Weights of a small sound classifier.
Model: 1.47M parameters, norm groupnorm, widths [256].
Data: 78125 training examples, 37.0 epochs.
Rows from block 4, named by matrix and row number. Each number is 128 + 24 x the weight over its row's rms, rounded and kept within 0 to 255. All counts start at 0. After the name is the row's rms in percent of the matrix's.
# conv: width-3 conv, dilation 3 (model.blocks.4.conv.weight, 256x256x3), inputs 0-42, a 3 kernel for each
conv.135 117 [137 147  99 123 128 118 102 133 158 125  99 155 104 146 130 132 144 116 144 141 103 134 101 126 125 148 154 137 110 139 163 134 126 132  90 161 152 134  95 139 190 143 130 128 118 124 123 176 155 107 109 126 136 142  94 103 150 149 119  87 140 119 134 116 141 143 133  78 136 150  92 157 125  67 140 127 109 161 110 172 102 145  91 128 126 141 225 136 106 100 111 123 120 129  98 153 108 144 150 108 176 123 129 127  88 112 111 136 102 139 147 109 103 136  97 140 135 140 124 114 110 122  96 102 118  91  91 140 125]
conv.136 095 [163 124 167 136 116 117 163 106 147 114 156 129  91 127 160 137  90 129 137 122 106 119 147 127 114 150 121 133 139 153 163 137 188 151 122 144 144 124 129 176 117 138 110 159 113 107 122 177 138 155 117 134 114 121 116 143  95 101 127 107 115  88 142 108 122 147 128  69 141 165 125 132 117 168  82 145 120 141 110 122 126  73 145 126 119 118 146 116 126 126 107 165 125 111 150 109  78 106 162 102 128 126 138 165 110  88  92 145 106 159 161 156 115 149  93 105 166 121 110 138 134 117 145 122 152  93 105  94 128]
conv.137 089 [154 130 125 138 139 156 102 121 179 100 115 138 126 148 146 122 165 109 150 118 149 108 139 116 125 103 136 149 211 119 121 125 106 149 122 134 151 115 144 128 117 144 104  91 167 143 132 115 147 117 138 135 120 132 125 178 107  99 116 158 128 152 124 110 130 128 146 130 119 103 114 180 129 137 128 107  72 133 143 149 103  92 200 134 137 135 164 112 102 140  93 120 144 123 151 137 132 106 128 142 103 125  80 158 125 118 114 151 117 112 141 138 128 138 143 152 135 169 129 115 139 128 151 133 149 122 152 126  85]
conv.138 101 [125 146 139 119 103 164 142 123 108 113 125 160 111 135 125 175 111 133 142 128 165 114 131 107 135 117 138 141 125 132 156  95 132 138 157 145 130 142 139 138 125 118 157 151 125 147 123 147 129 125 130  99 136 102 140 129 133 131 100 123  83 115 119 145 113 116 112  99 158 120 188 136 132 140 148 139 131 101 139 150 103 107 130 147  79 126 144 142 114 142 138 132 175 131 112 151 156 123 144 134 136 193 112 119 147 127 132  96 141 126 142  83 172 208 161 141  94 141 131 123 146 127  96 126 111 111 122 123 109]
conv.139 099 [136  98 152 142 147 116 117 104 148 108 102 140 153 132 135 115 167 164 183  99  81 131 153 127  92 105 170 119 134 118 135 156 177 130 125  92 120 168 128 158 106  90 138 166 148 124 119 140 158 113 124 151 116  95 120 131 108 111 164 155 109 132 118 144 170 126 146 175 132 119 137 147 160 120 123 141 150 114 148 112 145 147 134 122 105 117 133 140 131  99 121 132 138  99 125 131 127  97  85 127 124  99 108 123 129 132 116 137 156 138 111 124  96 124 136 108 142 122 108 177 114 135 118  69 123 154 106 127 111]
conv.140 097 [123 151 149 138 146 120 149 127  90  82 140 135 138 124 175 153  84  99  96 126 113 123 114 159 146 131 115 129  90 168 133 156 148 149 140 136 156 132 115 150 101  89 116 165 134 129  83 148 180 116 118 118  66 126 176 130 111 119 150 116  99 144 121 123  95 145 140 145  87 132 122 105 141 154  96 146 112 102 138 113 142 122 135 108  93 115 111 131 123 111 141 115 118 132 138 142 100 141 113 163 110  86 138 100 130 111 159 188 173  60 105 121 143 111 121 123 128 170  91 155  98 131 112  94 122 142 105 145 183]
conv.141 097 [166 135 132 132  92 127 113 112 124 138 127 129 147 115 141 150 133  89 137 142 132 122 158 105 136 187  85 125 119 166 115 125 130 157 110 143 114 127 134 109 134 146 128 133 127 103 112 156 128 134  91 125 104 141 109 132 136 101 108 128 112 126 150 165 128 129 131 151  83 135  85 153  91  75 152 169  79 109 115 123 179 176 125 113 136 208 123 147 100 139 118 118 103 154 137 128 123 150 110 180 122 128 127 166 109 125  92 199 122 125 128 169 140  78 121 168 106 148 127 110 112 144 119  97 210  97 107 131 112]
conv.142 099 [121 128 110 100 116 136 160  85 135 110 136 163 111 171  93 137 177  78 116 137 139 116 150 123 109 178 103 146  75 186 118 158 117 150 142 135 136 143 119 125 117 131 117 120 131 104 135 125 124 113 154 138 135 148 114 122 111  93 132  88 126 118  86 144  81 163 149 140 117 126 139 117  92 161 172 149 134 131 118 162  97 138 130 155 107 172 127 116 106 118 145 129 110 116 118 166 150 113 126 126 128 134 100 143 145 120 119 183 112 139 150  86 139 139 104 141  99 123 114 165 137 152  86 106 141 142 152 135 129]
conv.143 093 [157 101  37 123 133 110 114 133 138 104 155 102 141 124  79 138  84 156 131 140 172 106 119 163 119 162  99  87 133 113 129 103  86 123 128 102 142 100 107  95 137 101  87 151 119 157  94 125 141 107  77 142 118 122  98 128  95  89 153 129 153 113  84 121 101 123 143  90 145 133 109 122 112 121 134 122 100  58 142 101 124 102 128 135 119  93 125 133 149 133 150 117 132  96 145 107 135 127 166  84  76 154 113 101 156 149  88 132 137 131 167 155 119 137 138 138 117 178 106 119 107 117 137 176 106  89 138 137 109]
conv.144 089 [136 118 144  88 169 131 125 107 115 139 145 103 132 130  92 133 181 122 125 128 184 150 129 104 175 109 131 127 148  99 156 149  78 142 163  91 104 105 128 110 114 103 125 113 134 112 153 123 115 151 143 124 161 140 145 103 100 114 158 112 156 110  94 136 133 111 121 134 102 114 145 106 143 119 164 138 114 109 156 108  84 114 113 111 112  97 122 105 133 130 157 130 147 131 119 116 160 122 133 106 168 132 125 115 150 145 109 123 124 132 149 164 141 131 142 115 102  94  71 162 152  95 100 158 113 126 127 126 116]
conv.145 094 [115 129 164  95 120 148 152 136 106 101 131 159 130 106 128  97 182 148 127 174 130 108  76 166 111 148 117 107 105 118 139 130 181 118 127 148 178  79 125 150 100 109 109 151 128 152 134 150 156 117 129  98 177  82 138 140 106  99 161 144 119 133 112 111 116 168 136  92 139 158 146 110  72 131 151 131 128 135 115 178  93 123 116 111 118 122 126 162  97 137 104 148 128 138 141 118 144 175 121 156 135 140 102 112 166 171  94 140 122 137 168  72 152 151 115  99 130 140 136 135 123 192 127 148 140 147 120 137 117]
conv.146 124 [131  43 159 139 137 107 117 127 100 148 138 102 118 137 133 140 140  99 116 240 147 106 132 136  83 128 161 128 121 105 109  98 124  90 130 150 128 169 106 131 117 111 159 109 114 118 155  88 133 144 106 100  85 137  88 112 154 113 135 109 141  77 133  99 114 126 133 145 129 151 114 128 113 118 153 127 151 128 144 116 123 132 122 137 126 121 215 108 145 110 112 127 133 139 152  90 121 124  91 125 115 128 147 116 154 120 136 132 132 170 144 132 124 139 173 133  81 145  74 152 126 147 142 124 141 124 168 121 118]
conv.147 089 [127  91 126 114 120 155 138 104 114 130 125 132 124 133 139  97 171 163 122 104 111  96 151 118  99 109 123 134  90 142 115 126 136 132 130 131 114  71 116 142 120 132 115 106 199 131 101 148 138  87 130 106 131 130 113 146 157 162 154  86 124 142 125  82 146 107 121 111 149 130 157 102 102 147 160 114  99 127  90 158 114 145 117 147 135 120  86 113 141 134 138 121 146 126 111 136 182 116 106  63 112 154 137 165 128 109 161 125  89 124 155 138 192  72 125  84 114 104 107 177 156 140 139 128 127 128  76  91  92]
conv.148 101 [110 126 121 134 109 143 142 105 122 152 146 135 105 135 160 138 133 112 119 161 187 106  77 158 130 113 166 113  81 142 132  99 132 113 142 128 150 127 102  98 139 123 134 159 126 143 130 143 126 116  92 122  82 148 126 108 145 153 102 126 132 145 118 127 142 130 112 103 105 111 119 138 136 152 130 113 113 146 100 144 149 124 172 130 108  95 175 110 130  85  86 118 130 113 164 115 107 115 142 141 153 139 140 111 145 122 132 175 122 100 124 133 119 117 163 135  85 163 102  77 107 103 135  51 121 137 137 145 151]
conv.149 105 [132 131 118 103 126 140 148 127 151 103 133 113 135 143 112 108 169 109 117 142 175 108 155  98 179 154  96 135 100 121 165  96 123 108 139 191 118 130  96 159 101 125  92 126 134 132 124 120  92 171 105 156  92 126 116 117 102 106 124 107 111 112 157 147 128 117 102 129 156 132 147 109 132 126 152 114 128 106 152 103 149 137 149 136  92 144 155 113 135  95 107 105 164 120 129 219  96 116 153 102 115  98 106 120 149  97 111  73 111 147 114 101 142 112 118 111 163 103 140  89 131 115 103 161 124 127  97 156 148]
conv.150 108 [120 124 150 164  87 112 142 137 117 160  93  86 132 163 113 110 157 131 144 142 145  88 140 118 138 136  86 127 137 120 115 112 161 144 184 112 113 140 153 137 160  83 122  96 136 114 111 136 182 144 121  82 108 145 145  82 159  87 148  99  91 113 152 135 132 158 128 125 124  66 150 122 145  91 164 173 186  56 150 116 125 124  97 165 172  95 154 115 140 124 145  82 120 121  98 117 131 131 127 119 124 121 103  99 173 135 158 130 112 120 120 117 129 114 181 132  92 126 123 129 142 132 119 118 114 129 126 151 122]
conv.151 102 [179 116 133 163 166  80 137 125 132 104 142 136 122 118 129  95 136 144 105 159 116 109 101 174 143 119  75 122 137 131 122 127 111 114 118 138 135 129 126 128 127 106 148 143 119 118 134 150 138 104 132 159  97 166 108 130 119 142 133 141 130 152 129 133 110 122 125 128 106 146 137  81 111 134 155 130 113 175 123 169 140 134 132 163 139  91 180 122 117 134 126 155 150  87 151 160 172 119  96 142 150 131 116 108 149 109  86 112 111 106 153 114 137 121 121 133  91 136 109 136 105  92 117 136 126 127 130 100 114]
conv.152 113 [132 146 133 153 106 136 152 143 107 145 147 142 155 137 120 170 142 151 103 140 152 130 158 140 146 148 116 120 152 103 139 151  90 131  94  99 131 128 112  96 134  92 127 166 137 155 104 139 123 155 181 125 148 114 108 133 125 136 142 139 142 109 132 124  99 126 158 113 120 129 115  98 110 118 161 123 119 102 114 195  94  97 167 134 153 114 134 121  65 142 121 169 132 116  96 112 179 109 161 116 116 135 119 115 126 160 127 174 137  92 125 100 146 151 126 128 140 137 142 111 143 124 112  81 143 144 116 128 127]
conv.153 105 [137 186 114 129  81 163 109 118  90 114 152 125 132 118 148 155  89 163 131 137 159 116 157 114 168  81 128 162 151  91 137 131 166 161 123 179 127 107 127 115 110 102 117  85 150 136 137 106 122 122  88 137  92 142 153  86 114 146  97 150 111 104 122  69 137 174 125 114 124 123 124 153 158 137 142 131 126 114 110 181 105 132  94 108 143 110 128 153 148 112 143 112 140 109 119 107 163 109  89 130 179 136 125 144 124 132 129 161 148 115 147 130 113 155 117 171 110 135 150 128 140 134 122 155 128 121 150 121 111]
conv.154 102 [133 140 149 112 101 125  69 123 146 114 134 152 118 118 151 129 102 149 171 138 109 123 134 109 140 118 115 131 113 108 119 145 129 142 127 126  95  80  75 112  97 114 145 129  98 159 128 133 121 113 149 166  92 112 125 117 142 121 115 147 140 114 107 121  98 112 123 116 121  97 156  92 116 160  92 119 145 119 102 112 116 133 129 102 109 127 154 143 112 136 129 147  98 120 123  88 122 147 116 110 102 173 114 176 124 166 150 155 129 136 158 144 116 135 142 109 139  97 142 157 186 138 127 149 110 104  97 111 135]
conv.155 099 [144 161 138 134 166  93 128 136 151 152 100 138 134 149 161 116 166 111 125 132 152 131 144 116 154 127 100 146 136  99 164 107 118 107 121 143 146  91 151 125 112  90 174 125 113 130 119 114 125 151  93 123 109 110 140 109 130  96 154 126 137  86 124 116  68 146 141 147  95 147  94  98 119 126 127 145 133 124 120 100 161 147 111 148 146  95 115 111 145 118 122 146  98 141 160  91 145 136  92 151 136 151 126  83 175 152  94 148 114 101 162 112 123 161 143 146 128 123 159 115 143 121 124  98 137 167 122 145 119]
conv.156 108 [110  80 170 123 143 119 168 140 124 124 187  99 165 141 122 150 221  91 146 147 109 107 170 189 135 104 158 132  98 166 101 175  96 131 152 113 103 114 143 134 154 114 108 155 148 150  93 100 126 123 151 140 127 121 111 107 122 109 148 156 134 157  98 191 118 119 165 117  91 106 134 147  89 114 132 118 181 108 132 102 167  90 115 183 118 149 106 113 105 166 106 155  91 146 110 130 142 118 114 118 145 172 129 123 139 131 132 112 108 114 128 154 140 120 139 134 130 103 129 139 146 129 103 151 113 119 124  99 125]
conv.157 093 [129 109 161 140 140 140 132 116 125 110 137 158 122 121  83 157 151 160 135 150 143 133 156 163 170 100 114 108 148 145 146  86 145 152  79 155 127 173 102 129 175  72 141 129 164 141 151 115 148 131 108 133 135 122 141 142 119 110 149 124 120 155 122 150 150 149 122  80 158 108 177 111 130 113 116 103 129 204 139 115 113 108 134 164 110  99 118 130  85 160 100 152 166 113 158 136 130 137 118 106 181 157 167 124 125  97 138 163 118 136 148 135 107 122 131 115 133  95 121 134 134 135  94 106 118 130 117 164 140]
conv.158 092 [144 149  88 131 170 113 153 112 122 163 166 110 175 164  69 167 135 138 112 108 161 137 182  90 103 131 151 133 134 148 143  94 175  96 147 141  98 119 123 126 114 104 133 112  82 141 142  90 112 111 146 113 184 114 151 110  84 122 155  94 117 144 162 104 144 115 100 121 144 126 107  90 153 113 120 135 159 120 181  81 148 122 148 162 149 131  73 136 152 117 111 124 137 108 134  98 163 125 165 129 149 133 138 133 113 158 124 138 122 143 161 115 156 143 106 128  98 148 127 132 139  99 137 146 169 137  78 134 111]
conv.159 102 [116 136 114 164 121 103 130 146 148 174  75 128 169 150 125 109 150 134 126 112 143 133 137 115 106 155 148 164 121 120 154 186 153 143 151 132  86 134 114 112 178 144 159 119  81 135 116 113 139 146 108 178  80 144 176  73 125 128 111 161 106 116 100 152  96 159 134 127 137 121 147 156 125 100 138 128 127 129 131  77 105  50 157 109  97  99 146 146 147 130 113 156 113 160  96 103 109 175  93 112 138 110  97 111 126 131  96 132 151 115 123 103 167 140 128 114 143 108 103 132 176 145 110 123 120 156  79 180 122]
conv.160 102 [140 108 126 110 114 161 148 114 157 117 138 148  82 124 130 145 120 130 127  94 136 116 117 151 136 124 117 100 150 134 106  72 135 111 156 148  79 130 126 114 158 115 156 105 164 140 141 125 154 111 141 155 152 129  79 115 111 163  73 150 103  95 129  83 182 109 111 130 115 142 120 129 137 165 116 105 142 169 157 158  66 130 116 120 134 123 114 158 126  95 154 105 139 133 135 135 122 138 125 163 122 121 147 130 122 108 168 114 126 148 111 125 125 133 152 104 139 174 142  79 118 125 183 157 118 111 117 118 116]
conv.161 110 [125 111 126 127 155 124 111  82 160 122  69 120  95 139 135 127 149  87 137  90 105 143 124 117 156 108 145 110 162 136 116 123 129 180 126 130 121 129 157 158  88 153 146 120 111 124 111 115 132 114 142 117 127 122 110 151 125 116 111 183 120 143  99 121 118 152 108 156 126 162 114 129 136 130 139 146 142 128 126 143 102  83 137 122  96 139 130 128 162 102 159 102 152 122 129 111 173 117 125  88 156 107 106 139 103 122 155 105 108 167  84  97 147  95 100 115 150 100 147  90 113 106 169 101 133 119  92 120 138]
conv.162 117 [154 154 123 153 123 101 144 108 137 110 193 131 148 135  98 134 156 111 103 110 154 121 118 123 105 145 108 140 177 133 130 106 112 111 145 135 119 139 120 163 129 104 148 135 121 127 132  97 127 116 119 107 158 127 163 133  88 131 133 109 140 139 147 173 106 120 149  66 170 139 142 106 139 153 123 129 157 142 114  94 163 112 120  81 147 110 117 136 118 147 125 122 121  96 167 105 142 157 159  78 121 146 154 128  81 150 138 124 149 109 117 106 118 120 113 160 108 163 120 118 100 140 131 130  90 111 116 118 143]
conv.163 113 [129  94 123 122  95 173 146 149 130 115 140 131 148 142 150 136  80 140 167 164 112 110 176 147 109 112 159 126 160 149 149 170 107 157  90 145 148 131 138  86 144 138  75 132 129 107 143 127 122 163  94 101 152 103  80 158 140 144 141 112 107 130 144 142 107 136 125 124 190  87 136 125 141 125 145 146  93 112 141 117 127 104 128 133 165 115 185 140 108 135  97 126  99 127 126 140 133 125 136 133 153  96 110 126 127 105 138 156 102  97 110 134  93 147 128 137 115 149 123 103 168 117 119 122 126 131 180 111 124]
conv.164 100 [133 122 120 129 152 114 132 131 111 128 129 128 123 146 131 151 135 179 103 112 149 153 116 119 108 151  72  89 152 145 109 189 138 107 140 132 121 148  82 118  96 149 140 135 130 167 143  94 126 116 142 179 136 139 141 145 131 155 116  79  94 127 122 110  84 166 152 144 120 118 141 106 127 138 148  92 137 135 158 139  89  79 101 146 164 138 153 129 121 119 136 167  91 137 129 150 103 123 134 116 114 156 120 144  91 121 169  88 139 109 117 155 152 107 114 142 165 139  99 136 131 119 113  95 126 131 163  82 106]
conv.165 101 [131 136 138 134 117 148  98 157 160 105 142 117 112 145 114 145 149  93  89 154  86 129 135 134 109 140 110 159 106 100 115 106 130 132 103  92 153 107 114 134 106 126 151 127 113 101 104 122 181 141 101 116 143 132 132 149  95 125 139 121  61 124 154 158 140  91 100 138 119 150 109 134 130 120 109 150 133 113 126 148 119 133 153 117 105 111 110 102 122  82  88 137 142 130 135  97 132 132 103 120 144 155 133  75 145 153 160 167 102 102  83  97 153 137  96 126 124 138 161  88 170 148 140 137 118 142  94 107 131]
conv.166 103 [122 161 134 134 134 117 129 103 134 100 115 120 162 102 153 113 106 146 120 133 103 118 163  89 135 108 123 135  91 109 151 114 204 109 127 157 136 149  82 134 113 136 114 115 151 137 138 134 148 160  96 125 128  93 136 131 131 132 145 124 119 123 144 120 115 116 127 138  88  86 139 155 135 140 116 122 113 141 152 137 110 111 164 105  97 108 116 103 114  98 105 130 163 137 130 111 143 125 127 112 129 129 128 168 116 134 179 152 111 124 123 110 130 126 119 130 147 116 122 139  98 147 129 164 117  96 131 124 120]
conv.167 104 [150 114 126 142 100  89 160 111 101 117 126 168 130 180  89 142 148 123  90 139 154 136 129  94 101 164 145 118 129 103 119 125  79 106 159 132 120 129 122 129  90 122 140 185  91 101 140 137 112 114 143 147  86 122 135 103 178 143  91 151 127 123 125 137 125 114 115 147 108 113 100 172 133 124  94 115 120 127  97 144 131 147  97 111  96 134  81 138 122 106 165  88  97 116 129 147 135 135 135 148 124 115 153 104 106 148  79 142 133 156  76 118 110 105 155 134 125 109 163 142 113 152 137 123 111 124 133 133 108]
conv.168 107 [154 128 110 124 144 102 106 106 121  69 137 132 116 112 112  90 118 133 128 108 109 131 158 136 103 125 143 143 119 128 166 106 106 113 129 120 156 104 150 132  98  98 113 109 133 129 107 131 137 121 172 130 124  88 124 151 139 172 127 141 110 135 142 111 148 128 132 136 145 164 132 126 114 144  73 130 104 136 142 126 125 191  80 107 140 127 142  98 109 139 119  95 157 140 141 120 103  92 119 109 110 139  97 114 155 140 147 123 105 120 121  95 138 148  96 140 105 136 135 124 107 139 152 102 129  86 118 103 163]
conv.169 087 [127 106 127 145 122 105 144 130 136 165 110 125 163 116 123 153 177 120 131  94 109 144 123 123  71 139 133  98 152 129 144 166 151 148 128 101 118 123 159 161 168 110 165 147 115 159 112 125 109 120 112 194 103  87 133 136 131 114 119 126 155 136  98  86 118 122 107 164 157 122 125 154 131  88 112 164 100 164 111 154 117  86 125 130 115 148 145 131 144 131 127 147 107 116 184 118 159 145 117 179 135 149 134 146 108 109  81 116 119 115 127 142 146 162 120 130 119 140  96 155 151 100 153 104  95 131  96 138 123]
conv.170 096 [128 126 116  93  92 132 130 122 108 131 139 124  96  90 154  91 118 157 132  95 120 144 132 107  86 127 142 134  87 122 121 119 107 119 136 167  78  95 136 116 125 145 141 125 121 110 111 188 121 116 152  93 122 144  68 143  88 125 133 106 162 111 137 134 106 109 158 104 110 132 153 119 149 118 127 202  70 118 120 140  92  90 138 132 155 127 104 144 155 165 121  91 145 120 117 151 144 115 119 127 156 169 140 102 143 112 169 110 127 187 123 161 120  92 125 174 151 123 143 126 105 142 104 129 156 101 141 111 141]
conv.171 095 [136  91 131 118 131 157 128 134 127 101  83 124 139 139 137 159 149 116  47 117 130 145 105  89 129 152 112  87 108 151 100 101 131 152 125 116 145 148 107  84 123 163 135 141 115 115 158 107 147 123  83 166 133 109 140 160 152 146 119  86 141 126 131 141 110 126 133 139 103  82 150 142 136 113 127 111  69 172 114  92 136 152 142 131  97  88  93 156 102 134 124 128 136 112 149 156 157 119 105 117 126 130 122  79 155 143 140 137 114 123 126 116 138 116  91 130  92 142  78 108 145 159 108 111 146 158 152 131 175]
conv.172 113 [156 128 138 130 121 169 112 139 154 152 110 114 101 129 158 227 144  64 106 125 154 136 144 132  81 143 156 100 160 154 137  91 170 122 129 123 132 121 117 143 162  89 142 154 155 148 126 115 136 106 140 142 126 109 121 147 143 136 120 123 106 104 139 119 107 134 138  79 163 140 140 110 118 158 171 196 107 127 160 167 121  86 115 133 109 120 123  98 107 137 130 106 122 129 148 124 124 138 146 150  99 127 113 133 114 132 151 142 127 144 121 127  96 122 108 128 123 134 109 152 129  97 112 116 148 145 111 164 128]
conv.173 098 [139 112 150 117  99 174  86 165 124 116 123 153 157 177 140 115 125 172  91 139 132 139 141 123 112 103 159 128 152 138  88 123 133 150 116 175 109  97 112 111 143 151 145 115 114 124 139 153 134 114 152 136 119 124 114 156 149 132  89 134  92 117 122 139  94 131 116 149 162 132 122 133 142 111 140 124 140 128 147 130 104  92 115 131 121 126  90 125 132 116 150 106  90 178 137 122 127 163 123 117 144 124 125 134 114 146 110 124 162 138  99 136 110 199 156 107 136 116 193 129  97 120 115 123 124 141 151 106 141]
conv.174 078 [134 160 150  93 146 142 176  93 139 115 152 102 171 162 108 118 113 123 134 132 151 138 100 146 121 138 115 118 129 162 135 162 110 100 132 137 121 108  92 116 136 136 142  81 165 116 136 118 128 125 111 119 114 136 165 145 152 126 164 118 148 132 148 111  97 145 149  87 141 134 143 154 106 132  90 117 115 148 133 127 106 116 114  98 139 157 167  99 106 169 156 157 135 140 106 191 131 148 131 114 101 163 117 132 141 143 134 122 197 124 124 105  90 132 115  93 114 154 129 138 134 138 165 132 115 130 168  96 135]
conv.175 094 [136 131 103 118 131 136 107 146 111 105 126 134 154  85 141 106 131 151  86 119 187 139 153 123  98 128  63 124 114 140 130 115 133 132 118 120 124 180 116  94 148 111  87 147 123 145 133 123 124 114 108  79 151 116 145 144  64 130  97 151  86 161 114 132 130 108 112 114 148  92 146 103  98 115 113 161 129 120 142 119 131 125  88 125 113  97 141 138 116 143 120 127 131 146  85  99 145 114  91 131 153 143 145  77 113 144 139 127 130 131 125 166  94 105 198 108 119 134 141 113 127 101 124 145 112 118 164 156 156]
conv.176 097 [ 92 150 135 101 124  99 112 133 109  50 130 143 142 129 123 140 131 138 140 119 116 167 124 106 166 139 110 151 146 111 115 120 132  80  88 116 138 154 152 127 108 174 162 145 131 143 127 120 151 129  99 174 139  98 120 150 101 121 138 130 138 132 121 159 122  74 154 180 104 165  68 114 135 144  93 193 147 138 122 103 178 116  85 162 143 139  97 103 116 102 183 115 131 146 171  98  91 134 120  94 130 150 106 113 170 108 159 146  97 164 112  92 132 138 163 125 122 121 121  91  83 144 123 124 157 126 135 136 113]
conv.177 103 [133 171  90 148 116 100 114 147 115 109 122 115 136  93 135 150 128  81  94 158 163 111 113 166 141 128 135 129 153 120 141 104 127  53 122 147 100  71 134  98  96 102 117 127 148 109  78 123 108 155 134 132  89 121  90 101 113 136 109 146 131  98 132  78  98 137 145  47  92 114  97 116 123 135 132 104 140 125 118 172 133 141  98 122 135 153 125 127 120 120 149 150 103 154 123 149 140 116  95 117 116 150 150 166  91 131  69 174 141 110 151 124 122  98 147 115 109 130 145 115 104 115  97 133  89 113 107 149 124]
conv.178 109 [152 167 113  42 146 177 100 108 136 123  96 158 174 141  68 148 125 118  81 144 159  82 155 146 116 157 129 170 152  94 123 174  79 128 127  91 131  92 132 153 104 113 113 105 191  98 153 121 127 132  80 118 119 156 150 148 147 105 151 105 129 104 179 116 121 134  70 138 109 115 143 118 110 145 126 114 133 134 162 182  93 128  80 136 144 109 119 122 108 103 113 160 133 105 150 149 139 137 147 115 154 120 147 115 128 144 151 108 172  93  80 120 135 139 167  72 161 148 107 117 151  99 115 137 110 113  95 147 144]
conv.179 107 [132 120 102 147  98 114  92 122 178 126  93 145 126  94 162 171 122 136  89  82 135 112 170 148 106 103 135 109 131 130 132 133 102  94 197 136 144 153  82 144 111 100  91 169 119 139 131 117 103 110 101 116 148 134 114 145 135 138 130 121 154 100 114 134 115  73  91 134 150 132 132 113 132 151  96 132 119 158 108 113 118 147 105 141 149 152 137 149 140 146 160  97 135 102 158 179 117 132 105 120 108 173 116  95 148 140 180 142 131 133 104 115 122  80 159 134 116 134 154 156 165  73 159 122 120 120 158 115 125]
conv.180 096 [125 113 113 113 116 138 132 158 143 167 120 142 117 107 128 124 127 128 140 144 104 132 111 139 149 119 144 137 159 142 148 162 102 121  91 106 139 101  85 110 148 106 150 127 169 125 123 138 110 141 176 120 108 160 124 123 103 105 136 167 134  74 135  99 154 139 138 109 130 159 155 156 124 146 114 122 122 161 137  97 164 134  98  95 145 130 143 108 132 126 186 126 103 139 125 132 133 106 183  99 171 125 135 137 122 113 146 136 149 104 141 118 118 158 149 107 132 130 147 119 116 100 121 169 127 153 107 115 117]
conv.181 100 [112 172 132 111 122 131 114 189  61 145  99 153 137 117 137 168 180  51  90 106 145 106 177 115 124 127 130 134 144  96  91 156  87 125 145 165 132 155  88 137 118 124 104 123 129 136 149 166  85 143 104 102 132 133 122 170 125 106 126 140 158 100 123 124 121  84 138 134  97 126 140 123 124 140  90 135 138 126 155 127 132  87 144  71 147  76 155 202  86 162 106 163  79 123 167 140 141 109 126 144 122 124 110 126 129 145 162 128 146 108 110 129 134 102 124 140 105 154 162  55 117 162  93 112 171 149 143 134 162]
conv.182 094 [145 110 121 145 146 143 106  95 111  78 192 174 159 111 161 138 155 115 131 113 126 154 120 115 142 116 119  97 139 162  99 114 151  74 113 141 114  93 113  98  94 103 145 175 147  89 124 167 116 105 151 119 156 124 123 183 141 107 146 132 140 112 115 132 105 108 147 105 134 164 135 122  86 115  74 187 107 132 124 169  97 127 140 117 131 149 139 131 144 120 101 197 130 129 146 144 107  82 134 138 126 181 122 134 122  83 126 130 139 167 111 154 111 135 138 159 104 140 110 122 132 129 130 132  98 119 139 109 107]
conv.183 114 [106 136 115 126 127 144  69 109 149  98 115 134 125 148 103 161 151 106 124  87 126 115 133 189 128 113 118 115 178  78 142  99 133 114 128 133 133  99 119 144 147 112 146 108 134 110 141 103 176  85  78 101 128 152 154 116 104 114 126 146 113 117 151 139 116 122 118 113 157 148 114 136 105  83 131 127  87 150  65 177 127 141 147 117 136 154 117 153 123 113  71 101 126 126 151 144 160 152 113 101 111 140 104 147 122 119  87 172  78 127  90 122  82 144 174 150  91 133 161 117 105 105 100 127 140 103 109 168 137]
conv.184 109 [151 138 165 158 140 112 160  96 124 143 137  92 127 124  76  87 140 155 100  97 169 143 152 106 112 125 164  81 138 136 110 171 100 141 139 140 105 127 138 143 157  98 134 141 124 117 147 113 168  97 103 110 173 150 153 163 130 103 142 126 128 125 115 140 118 146 104 185 125 131  93 137 150 119 124 129 150 112 108 141 100 140 140 103 181 175  92 123 107 135  97 110 137 100 184 133 125 104  97 134 107 134 160 114 136 120 121 135 106 125  87 138 123 103 104 145 173 129 117 132 115 126 110  90 168 123  93 121 145]
conv.185 095 [138 125 136  99 147 150 139 128 111 114 122  99 122 168 123  97 118 184 118  96 108  97 117 148 109 113 113 134 123 141  94 158 144 136 158 151 103 105 146 101 122 146 115 164 129 102 111 106 129 156 149 121 139 154  95 176  84 146 143 143 129  84 146 108 108 170 114 138  80 146  65 142 157  83 142 115 172 115 154 115 126 116 102 113 154 107 119 101 150 159 119 156  87 131 132 121 139 162 155 119 117 149 178 143  81 184  95 158 130 125 156 120 171 102 112 138 171 111 164  90 144 140 147 146 128 121 136  92 104]
conv.186 092 [128 170 130  89  68 143 131  88 171  96 179 116  83 139  83 138 138 104 151 107 134 105 122 118 122 120 144 130 127 128  91 121 154  71 176 129 113 122 145 106 121 168 145 122 120 118 150 120 120  99 120 104 143 128 147 110 166 134 113  90 144 122 126  99 126 111 127 133  95 139 120 126 125 139 126 133 149 171 107 141  78 135 132  89 139 137  81 155 151 131 117 100 143 105 108 154 113 141 106 132 144 154 140 109 147  97 144  81 136 128 142 117 116 130 168 145 124 135 142 124  96 106 187 157 110 136 157 169 124]
conv.187 095 [117 127 136  99 139 154 133 135 103 110 116 123 126 133  95 108 131 165 108 132 138 147 115 169 111  91 122 150 125 126 149 158 103 111 138 131 124 115 134 145 185 118 127 118 157 121 121 118 108 110 134 127 139 119 114 136 124 152 115 118 122 153 162  95  91 170 130 116 225 140 122 189 157 118  91 139 139 124 103 145 149 151  88 124 128 135 122 146 105 130 171 144 123 122 152 133 120 135 103 134 154 112 123  96 141 103 133 100 121 115  92 128 144  86 163 114 151 149 115  98 145 131 163 146 150 125 131 138 158]
conv.188 118 [149 145 122 123 131 124 119 148 109  85 184 143 145 139 112 110 153 122 148 101 140 148 137 108  70 166 112 161 119 112 137 130 104 118 117 152 126 150 130  92 165 112 100 172 146  92 107 153 109 139 100 124  83 160 116 165 144 101 121 149 121 151 113 134 128 119 108 103 179 160 137 104 132 121  94 120 133 116 117 194  74 133 138  85 136 167  85 132 102 155  99 169  96 124 104 135 123 104 165 143 125 155 139 122  97 136 118 148 126 116 139 123 127 115  97 106 145 121 144 117 137 123 139 113 144 147 155 115 117]